From a checkpoint of a small masked image model.
Model: 24-pixel images, encoder layers 12.
Rows from block 11 of the encoder of a small masked image model, named by matrix and row number. Rows with one number belong to one neuron. Each number is 128 + 32 x the weight over its row's rms, rounded and kept within 0 to 255. All counts start at 0. Numbers have three digits each.
After each neuron's rows are labels from the 100 images, of 14848, where the neuron reaches its highest value: "responds to" is what is common among them; "colour at peak" is the nearest of a few named colours to the mean colour under the peak. Only what is clearly more common there than usual is listed. The data: views of escape-time and Newton fractals.
# fc1: MLP up (encoder.blocks.11.mlp.fc1.weight, 512x128), inputs 86-127
# fc2: MLP down (encoder.blocks.11.mlp.fc2.weight, 128x512, transposed), outputs 86-127

fc1.267:077174086121150105103140089139142108109099108096105132170195102156128079102127192107170168156075100169144179096143173083100113
fc2.267:241132102128112106147217149105116156108117119121130136216121146112113141110135120120146140124168083132109099103136149108112151
responds to: warm; Mandelbrot set; burning ship
colour at peak: black

fc1.279:117115170157122181152169135118125113197155092121119103076119120162102129120109110118092115102155158034087174104182119116147100
fc2.279:023171128116148105135109107181089160103127181159139132083081095130178137124137144140096132161118105175118132188105152157140081
responds to: warm; tricorn
colour at peak: brown; red

fc1.450:181105183109071090136169177081121063073174118124112165152166078155108049135123145135123149170147105149107103102095118152165130
fc2.450:248130143114144115151205096101112147098116116124122111181114139097113123091121116103123071140139123138114102139143141138100180
responds to: burning ship
colour at peak: black

fc1.25:098126105073159180144107129041207106116126173100105080154143148183133078057136152157099106143135116153054098173140152118157099
fc2.25:000138153097132144100073153151146141140138166139134114038118126125143137128131127120118132136113147129133153161135134145128074
responds to: grey; tricorn
colour at peak: grey

fc1.127:086118147188168136139159134140092074087135114159134077188132130137090138146132105158201120132198131173144119145122144135121150
fc2.127:255146110132119116145229126109131138143140144125130148179144151103127120091092137123116122124129151127131142114131127139125192
responds to: vivid; Mandelbrot set; tricorn
colour at peak: black

fc1.372:149153161134160071149126151092138136094146116179103177149124093081147011047146171140118102196149130145169095101078112132188134
fc2.372:255130115145109154135198121132121127112113106136145107211137116139110160123096113105141117118145102118114105115157143130123189
responds to: burning ship
colour at peak: black

fc1.397:090136082157088112107094107171185099170140129151192109045145169138168131122171147130169170134075131162092151162110130140107190
fc2.397:011132118132158136113018114123093119107140121125102141098116144138109127188140119108107149112166153099167163117139125149150099
responds to: Mandelbrot set; cool; tricorn
colour at peak: black

fc1.253:157151149174090199082154099142155113173176139113142154083078169131148140186150099116128142063102191134188107046141155099115110
fc2.253:015135144112150098098059134149120169117101135123152177072123120112151131112090146150117120141116118154126150169123094156156059
responds to: earthy; warm; tricorn
colour at peak: brown

fc1.19:091134141147123149120058113130102150154113171108079169131171130107171098180129119069126173118100157136148186118175102163106108
fc2.19:000127113108118113129047135126128135117167146135142137081112114114138122161158131139092120137149157138120173146113151133146050
responds to: close-up; Mandelbrot set; tricorn; kind: burning ship
colour at peak: black

fc1.74:144091078176184083166116176082132121065125162093111146172161063132058094139125135108151097161071211155109090147107119142171095
fc2.74:179147124120088134102126157154136118136087082121092087154112142134127134108162141114202128123128073099158138085118151150138213
responds to: tricorn; Mandelbrot set
colour at peak: black

fc1.493:099150132146102156127104181136118164135160179110159188129128163117143204105138138128133097120156189136161085122090202135149143
fc2.493:018140110114138152107055145127147163132126125142124112083119133102129164157154139102102126118124163139130149153097103125139046
responds to: cool; tricorn; Mandelbrot set
colour at peak: blue

fc1.192:110150164161121135077122194096107095103142113120085073074127121146096128137084139100085131081087105136140140080164074174177112
fc2.192:255114117136113089135225137119139113108143114120139122201116133120113109100114119132136121133144125126121120107114129093120172
responds to: warm; tricorn; vivid
colour at peak: red

fc1.276:114120139140078130137148166095204103176152101159121145132099143075148140182139169113174107131122119125123131155165094157136087
fc2.276:083118085130190096135076084143113096111105098113130093096132106160116105130160100079112130075101165107118126099104128111175129
responds to: grey; tricorn
colour at peak: grey

fc1.97:122121099122154090144133091167189111104117151116098102099103177124171138106149189121109162137137107131089150134164189070149142
fc2.97:037151125097104127111035120115154119103092132118119106117097127100129152147143098113152125131090124120151137105125088179110131
responds to: grey; burning ship
colour at peak: grey

fc1.236:148127135179131131154209065127082121092095130145109053124149126172083074126115122149145151136151068177114103116115123130142101
fc2.236:255134128132143116144233140113123139152118122118159154189114140126135147128119133124111134119121086146126124133127144133131225
responds to: vivid; Mandelbrot set; tricorn
colour at peak: black

fc1.413:173171111163153131087078107159167140199175069152110106078086120124099182185153142112148084108085151092138126156143127123128130
fc2.413:016118124089126108141027133098115115125133145132115127082138118141122104113135125114155126123137126149146145160151105128132039
responds to: close-up; Mandelbrot set; earthy; kind: tricorn
colour at peak: black

fc1.379:155143154119151138156190161021174148109139101162101138108137132096054086109199158125137085147105109173144131137109138141104083
fc2.379:223108140190154118149240097124107117145144151094145112146117102132128096101128113121132124160127092138117102115133123103137176
responds to: tricorn; earthy
colour at peak: brown

fc1.42:189170165158107104173095171118142065104173144087074111139136105071099129103104128138155128169191151110138150140121172143146143
fc2.42:255133109146086131161193124105124145141147139117128112204142155129100116139105153122136096130138138103100103100118128120109158
responds to: grey; tricorn
colour at peak: grey

fc1.181:136100076089132089099086131147140083065176108143084176127106163128090161097083109102140114220084134090140147146134057105157125
fc2.181:218121135152138144142250144125127140108142139125119110166121118141133114179144162137115129149147157137128151112099169104098185
responds to: burning ship; dark
colour at peak: black

fc1.316:036141115136111149125125090195182136116165180141149160079100147147120119134140141112147192151153162130163146101189112105173107
fc2.316:072104128143118127092064130097104129107133124168129104115154104137106126166157106135157144143145140099080141135096126085134091
responds to: grey; tricorn; burning ship
colour at peak: pink

fc1.208:094110106138161168154104166099079165092145135134208080145106128105100143147160109130131107078168165095134169139133135114132206
fc2.208:255121133132145130154222141134128125153128131113135126207147152159125125128128134130139120148159105133128120121125146144136206
responds to: cool; burning ship
colour at peak: black

fc1.478:109131099127153126090143134108131135147162112194145077131148098128147114110158131127157144149134005140087061141143105136116147
fc2.478:155089157114130124105216135143079131145071113100128143155137100115093131138105139146150138097077196136161118125175131152110140
responds to: Mandelbrot set; cool; vivid
colour at peak: black

fc1.185:174135131141153089145143099129116109125169128115145158158134186153118193153121136092094089104134150152164126113114109074145074
fc2.185:010128120089101121136071147138134151138108118170152122064148127126162117130124114170088131096121160128145108175119117161086075
responds to: warm; tricorn
colour at peak: red

fc1.88:123122144087119105134111151115113113148089123089124140064101159095135165135157138142136076108130178095176144137088143116173111
fc2.88:031175128123121117147047089180146113134139117117116124077113116161109066152180080122071136132134109125085134160134174140109077
responds to: pastel; grey; Newton basins of three roots
colour at peak: white; pink

fc1.441:178145114157097102099140142129156112142087097051145069130132144135146121170144194098139182077148086095141151158164097162115141
fc2.441:255153100070186089168089117095098132151127130134102146194173104071105130146097117104178149115108167082100153066127172160098173
responds to: Mandelbrot set
colour at peak: black

fc1.511:155118102095151135106113105178147135066141143072123094159118169122132165117058156127043103116139124176168118171133084121088100
fc2.511:255159153138121155153235130131145149125135119138140127177139137157132132115144122136150103120124093130114134121129143079123180
responds to: vivid
colour at peak: green; cyan

fc1.93:099095106154174084179086157076121130124113145135072136129132172143102068117074142090090135146160162120111194158119129130190111
fc2.93:019107135125130134131010123140131169122135137128137130038100109123132141144145137139133124112119151131105129164143130133131052
responds to: burning ship
colour at peak: black

fc1.231:113134132098112064148159119156068108100131138089158115066092103163058141107093146135132148085135136110145128126121073136088079
fc2.231:000145145114109128118056172156129170155140141146144129068130147137141137143130131156138107117090154128130147180122117121141089
responds to: earthy; tricorn; Mandelbrot set
colour at peak: brown

fc1.453:105104069121145100149122134076121141136187115164073079165159094206117110097171109126180119194079179150112088114097139085164118
fc2.453:226103137134155090118212144097147139119114105119121143167122137111116105139114124118139136124118101120122120110134144138104168
responds to: warm; Mandelbrot set; tricorn
colour at peak: black

fc1.402:093166112090103129115103123169143178133153152110127180127083164150140143149118161157159201125127196125129172143122184071146139
fc2.402:004151117102122149083053178092128156140126105163139129076152156137159137142159100102141152128123120125155163134134102115122081
responds to: grey; tricorn
colour at peak: grey